From a checkpoint of a small image VQ-VAE.
Model: 0.847M parameters, encoder arch efficientnet, encoder depths [2, 4, 2].
Training: normuon at rate 0.0029, 9900 steps, batches of 256.
Data: trained on drawn small creatures on textured ground, 12.5 epochs.
Rows from block 0 of the decoder of a small image VQ-VAE, named by matrix and row number. Rows with one number belong to one channel. Each number is 500 + 50 x the weight over its row's rms, rounded and kept within 0 to 999. All counts start at 0. Numbers have three digits each.
After each channel's rows are labels from the 100 images, of 14848, where the channel reaches its highest value: "responds to" is what is common among them. Only what is clearly more common there than usual is listed. The data: drawn small creatures on textured ground. In brackets: how many of the 100.
# convs0: first 3x3 conv (decoder.mid.0.convs.0.weight, 96x96x3x3, each kernel summed), inputs 48-95
# convs1: second 3x3 conv (decoder.mid.0.convs.1.weight, 96x96x3x3, transposed, each kernel summed), outputs 48-95

convs0.28:464439570535515570525462442486482517446512519495518428349460386535553458511509500523488479511485379494614491544463481572582558550479547493492463
convs1.28:445420471488480474499500530427552591521543482484517570436530545564577455489476482482398502594527479455455491544511497511519554471396469492455507
responds to: snail (28)

convs0.83:555526523452403383427498467484497514503501516456376472544519495529497523413517567493575443456475475551536456497431443482388466441520447432447427
convs1.83:533549571439472420437412527463412520460485590509513423486530441507550590487514469461517590537523488574440544439546480561514383537540438528570388
responds to: turtle (27)

convs0.62:492513494558479583430520480545495469457469518535532516524501471563485512563550388462499405532477416533481516487542367483489465477562533535517479
convs1.62:502506499547508463563556493509473594440568466486431422534487549528508463460534540555436486533492389466525533447458465519612442519496558465512443
responds to: black (28)

convs0.0:521448458423432462585404445447520418442491528464469473419447498491521497502397403575453517477429479381454486457466533526461422456488489467546509
convs1.0:480503464573447480433535523539475487585402483467446469471490554472434541497519530461529540504504416494504544496450566428555554443505513499430487
responds to: orange (64); scaly (36)

convs0.64:416514503447514487556476474435458429509522505522576335413500449490574527544499440528513476519468530502533443509565515478499474494423495435465460
convs1.64:453513434471512520538492487509661432476508581549505456367558533497484504501443560547514566500513550536434407479511456480539523494564509538565529
responds to: orange (59); yellow (31); turtle (26)

convs0.3:509519548497533609587427481548522482498538516461559547431568449548486546456475386524476556503530433455521514492432575515438538555414558541542560
convs1.3:453520399531560570474436503510531542453497444575461566482526558455529502579487500474547472504482536561471526515480526555463395478598535484440515
responds to: white (36)

convs0.69:464586392536514514466539420564504512454470516550454508453635481540452500565499471423523513499440466438480449408429519541483502577478509539566487
convs1.69:486483551529523524557465441518489554492408480549497528532542554507488436479510568437444520504463522388473461511511450521513472488446548545597455
responds to: dragonfly (26)

convs0.24:552520458575474544462584385522457509418517460602460525492510608508553517504528577544581480482515454434452386426445444515563498535488485415537425
convs1.24:512513539448448513485569489574371482514582523487499591566445513463473544575522531423621516425515600366496497498498484465401528492537505432578526
responds to: white (40); jellyfish (29)

convs0.43:535444506492441506552473394494531426409453481492532498437427471484483514458427368542409458498463487512525475467468519513581453521510509550522508
convs1.43:490410505459526468494558528482495405455502548485514510481475494424464497387415440443541551392502595502471524520520556427514513532483423420483539
responds to: plain (42); red (39)

convs0.49:544449502529466456522519403539524520343426541522479393517515527471515488517497422491413363521463449518393467510479553464493521488517497439518448
convs1.49:540531499483422514545501549481430480530536499531472478576408511539544542605508569474454354506531457382495532485483482482455492493461499588494555
responds to: brown (29)

convs0.87:520486494491493464477435610482427483474460527475425524506479508461533505622442548470546485433457649542451432554468506510436453472467479412486514
convs1.87:543537620587500572574467505509379505504463460514516450500536447509519428557540456579432429512449554451496495511503450505477514527441583419499552
responds to: turtle (27)

convs0.38:554580448557562463485481503547420452482562441411405566500450573461481433475415470538441504502496507511537391511495500518497485649531498477447551
convs1.38:538461519513535422501468527542507425456568440436390479492501526575438532532478430579479488521511466511359569506462477575518426608475458487516458
responds to: starfish (27)

convs0.80:475501500422450439517441602455526526511495531370430509532534523467485516451410455487447449465481464449383506407562531481483419519563590524525533
convs1.80:533494510528535456494471535508592402463492562469452456475428497492442522521481464544441515506457452599504478349538604613480514498541460492529479
responds to: plain (53); orange (45); jellyfish (39)

convs0.50:457506557498435453460446602499335549512481482498522513433549457566450551474552511340589545520539482538534416558517465509477518481459506491549472
convs1.50:498462542515465525621567508445427534559475568444523472419528431487522417552479482548485543522578556500550498513529534476358525425529518519526535
responds to: white (55); plain (42); pink (27)

convs0.67:392536477471566492586571527519562571548517524491541370484491456417523496526509396569474435534530553455567437490505594410554555594488485579561530
convs1.67:511523476496501495509600468527613561492516432462431439487573574549541473419517493507469512517538516467545425538449484407570598485576586471489448
responds to: yellow (48); butterfly (25)

convs0.16:466509461456466492496479437468446425497504447427479464387436423554477523405490527524460395485451624445513421391408403442476485508530444520501455
convs1.16:485410536432450407489476491472489513575481550521534549478503505508465546397438478485582499456430590517508510510532477439497528527389358496489439
responds to: spider (50)

convs0.74:466405483493504469540475393447511472502484485464429480497513521414470534470523411442580503515529556472492400467521557496458385473485496442505526
convs1.74:502578440429475541487553485554560532513554458517504515518517537488557429510583429540512510536484555452593437484403535401544554477544524550512468
responds to: crab (29)

convs0.54:571521486462443532493578460537484464388429496426509442530455499498517516483560410526475446448485440563478439495481432543562497470468538644491455
convs1.54:482522523507523503509549468549558367457439517482465473394483518468500477378478564529488544517467538594462448526579457464624534533579564384499554
responds to: blue (65); butterfly (30)

convs0.65:508453522510535552523499408464460384476518485506459505440460434570478512478492435492411461457439410465472418489467568538598511586526548514555549
convs1.65:535462438490535514464546344384571469504522483616512538537470500451478488538520557488509526515481547587534458493458475433479509486539536546485453
responds to: white (25)

convs0.4:558463418535428408499551471527555465429509459463556409520507538487392477565502446523474502486509439515412470532492564506565500447509470515498501
convs1.4:518536542530497454519387451472506506601503544484470481506481454453475428488537561514462534528497556560466458454565412575495524502556560522523471
responds to: spider (25)

convs0.48:438496483437529393429522417433517448547407494479503482494461464598484522461508599542444507515593474480450508449514383483498573414447472483461495
convs1.48:483495538437564514519413442496545442528496589512506416522563412540471565477575489565540605503539560487525464466580516486520392552541545454484415
responds to: black (31); snail (29)

convs0.77:521510506520491393568580494479487530592404507517543535401553407473447504504455431506454523495543462416539500464525512494513459494454536502541476
convs1.77:491364503599438518495524463436558542518446493570432509515504483490524458460489527513566449553430520513553538491521548584534468493488528561580526
responds to: dragonfly (29)

convs0.14:414408422593424493503467459392489487532524458495502438478443445629435486516488477449512527513605510476506558577480529454466457429459482479517520
convs1.14:511456587488502518515420500408526471513452480562452598482470548576532515496516586509453487461517525483495528508566502461536429530473448491540481
responds to: dragonfly (61)

convs0.66:503459450460517470470497458443448394410416424482399420463493467494434470483414469456568550444454526430512607489503501475551489486498516447464538
convs1.66:455437569387510492457467487421335403563479548480453486480521462531543546477471510427584443459521543321506493444516493401479468531476456403481479
responds to: pink (30)

convs0.91:547486495501517407547475478509432574488514532449447479410472462505487492569544438441372394501577388553460394521513467474532468487430559420497506
convs1.91:468452536539514525510490501600495379477605458613449537493492491485434450496497444379563549532462581534590464511501536467537529486524517559453489
responds to: blue (46)

convs0.82:451464516504499489477527424431506503582473596486429453448431431472460434563539527426487436587571566467436514471493509496510506526536449554389444
convs1.82:505447404527430489386499518502509668453539369484603522547484516543479461547468470540480552456483431443527488474522508486459471548430590393509480
responds to: teal (57); green (39)

convs0.71:401473391486472494562440445521526476596467450540488415341519379512514483530427510537460456493475458541552463540535445547493530524412492492517479
convs1.71:494525528494478491579548528455378417575550507440436468473526448446548534536509533488424425530488518380445527531563427502411523514453489555503516
responds to: brown (26); beetle (25)

convs0.29:477472527479442496548528526538568542542509483493519472332458436493478530519515475567504556462368519558469450459453552574509505487599480536559444
convs1.29:528482454432520502514469420533554444500616489506527425508605514560520458539505543481547560540514594472489474537396447464455501508459420439547374
responds to: caterpillar (26)

convs0.68:549414483463470514474421513504537489514455528493428502517533371477485544559484377430503565452490432440435511525512562483568475482479486438485505
convs1.68:447519525487475474507571451495392506483456460437504465483450563535524564481509471476507505471487258448451554472336501489555542518559450476494459
responds to: white (25)

convs0.84:495474464465537525568464401430481499585442516462458520501359393484480481500445453468417441532508538451425498495521497537528488534472432471477493
convs1.84:419472503493472492487481468501399540502486451513532509636502519485479488520497526430508521516463488445539597503453564531527449562430525434472516
responds to: red (93)

convs0.35:526501515461524577570386467457485502525491473540415546476495457462463553427475457433410403542448537568530506520528526529551494516602554528477419
convs1.35:484503528586592482454413458469468453477501531496535465547503500504414448524473494450454471497473538468441527420501596600541405609542501479574423
responds to: starfish (30); blue (26)

convs0.90:461497468409482552533517417455588479461462462475523358468378420449449482513442551566526492510540462471507519491447510519515478529388475491482487
convs1.90:459470596486557589505420441503459536567525532401534491415539446467449486555493547488543447478586451558556481454540500451449516513489491475485472
responds to: pink (25)

convs0.45:462525499506503488465604499490516446554486526478513430483485478503503449523510509510485451530537589486549447462469481536526420412529516459492451
convs1.45:591516495604489499454480451543655632488469491531562498501519454506497520489473519507448490511492379493470490516484450508417479511467501484481542
responds to: teal (38); jellyfish (32); green (28)

convs0.58:469484483462460528415409485445439468427509519494463482405535477541383527479401372502522515517543418503495484496558454440495508538416541437537570
convs1.58:538531545533514487453437445534551485482530516423507448425389517549463487420537629581500571459487496466515472481524434492460520529495616537547472
responds to: yellow (34)

convs0.61:446506395444473475517449490435479601501432516537472507512395468389450562486420548462499413430555501525467486467594519542539426488468455394479440
convs1.61:558498570558494513521416527448479457522447470514446385483459490470508544418545528561391443473464503431498474509496421517472520437486578577415462
responds to: large (57)

convs0.26:574376568488519424452498496463484460449451491573500454629501556448440509440500506502466560440505451492441606543523511453517525432447478507461563
convs1.26:486513530494532487492554557526431476495460524463424421463528497506480518553499479475463440434502411365436460467523550555597480474437463534537508
responds to: black (31); brown (25)

convs0.21:560458500543467532483444438517548466385537458432487582465411522519412480555533486473539462449506548467458440470445402455511444543467540473495480
convs1.21:490625520521437508486507501571507356555553531454486537402525476491543534493462547525478433579503445490408479524519512497596467502483540483478541
responds to: orange (53); turtle (28)

convs0.33:469430477464488465383484488426465420409412418507504423523545516484488464523400511412568601463488440476489572539466533478444441505386523433508499
convs1.33:456447465448500548526501414531595542548479572505570527405458508523527440418513555486461548584489547561541391530495456560414417421521537345532536
responds to: pink (31); white (29)

convs0.20:547416575490526465539452541492522474473530496391517509408468474500500371514419537474559553500506565403460497517488499547522536474463530473523489
convs1.20:498515509436455554543389528551549545521405444530501468487573436513563555481429565433381495513542446495471516491453404556450514534447527472424473
responds to: orange (29)

convs0.52:582555474472436579447563372475507377511402564525464434565431503512523472515450574462486514445581475411465461473482505508502447435493438542412507
convs1.52:497611474365531576529500548505513540490507492535536552499501587480560456514514452511513552538437534520572485577413521353500563436490438467510533
responds to: dragonfly (31); white (27)

convs0.41:483435565500529542595450428450538483520527400355453565451465394525458349522501435435440500528428522470573432474533492557555520571495499554516423
convs1.41:545495506498543451549616527463400515612560474451483512540540539461517541522563471508575566416504509458463512560555439548473577487451510402551520
responds to: red (44); brown (44); butterfly (32)

convs0.31:559489543501529514517475469448545556430499407410395491413521483495466474441499463469436494506386505481430507499595454575527491528508535547512511
convs1.31:464450471515504510432506546476378368528518513537479543508513501423459505421463557402572476531526554371463554533446546480509512520467446629441464
responds to: green (81)

convs0.22:545590498523445442540420460460531448594447504445392527429492457516480516529455443429439426432453526449572454438510512506504507484605513512502541
convs1.22:495563531511449520516467459410475477555553459484490437433568458513554442481438554495451468592573434485453501531532447446499410531467400468536535
responds to: black (26)

convs0.12:437386475562495476509363483507491405513438509523552518413465445565458570474510457445498477519458563489508586530465572457505556482513486466498463
convs1.12:507537585493402484506530461464507537526587383552574503468543536553552517492485498413526535472474433496491495478467475490482490548450472341509439
responds to: red (43); purple (26); snail (25)

convs0.57:486462469382451463414473536489515449501379563398464445538487519525480437474521542479607482359555500449489565490460495452495396451464540452486464
convs1.57:468344481550535472486541491443494539534476519542449525505495554500559419514545612508526456502454450521557428496507521556532469560502543523570473
responds to: crab (31)

convs0.51:555526418471533512515502424500537353541496413508568472415445467509503554492564507578371411501472526533456452503603439568530581481415523473559506
convs1.51:492512423508504434402538505432519427500438555505498471406454458469496566528505496511499453427501605509463539490512560500485541466477493532566559
responds to: large (52)

convs0.6:464458437462480476505427458559521515481428514506489600529474448419465546510481404512472468461478391509554495494525525479495550440494503497539448
convs1.6:481453480500565489449357523512510465446485406448478468514492476384422485498505501501429527505483496441452445386440569585444500495556481473439432
responds to: starfish (48)

convs0.15:481512488430401446433456510433429483386519420440500492517453550476463543434457473500426479406531480494372383475522529525538448479494504474481537
convs1.15:507527548515566531428478433542588377490445520546491531504472529501449483401484444530525598492512588557507443476483526453520485470511542568454559
responds to: blue (67)

convs0.8:441486458452467476484460509494456570490497504502480488487540486624445484602536436410455549451508443524504531426540442454549449486510506466400530
convs1.8:512527525477458564524473403521518504503464453465482501490482502467471504421432447539525569512518609503520562597463483438530496550469465537540502
responds to: dragonfly (27); white (27)

convs0.56:502537474540501524503508448508487494469533414521517549509437497562406615400512529542450395435498438515568432479563553514501470578494448552590556
convs1.56:435470487479546543440563501492531589469527569565525536470492481486626580599584517429605521475492557616533489535461509494504495435533521508476581
responds to: orange (29)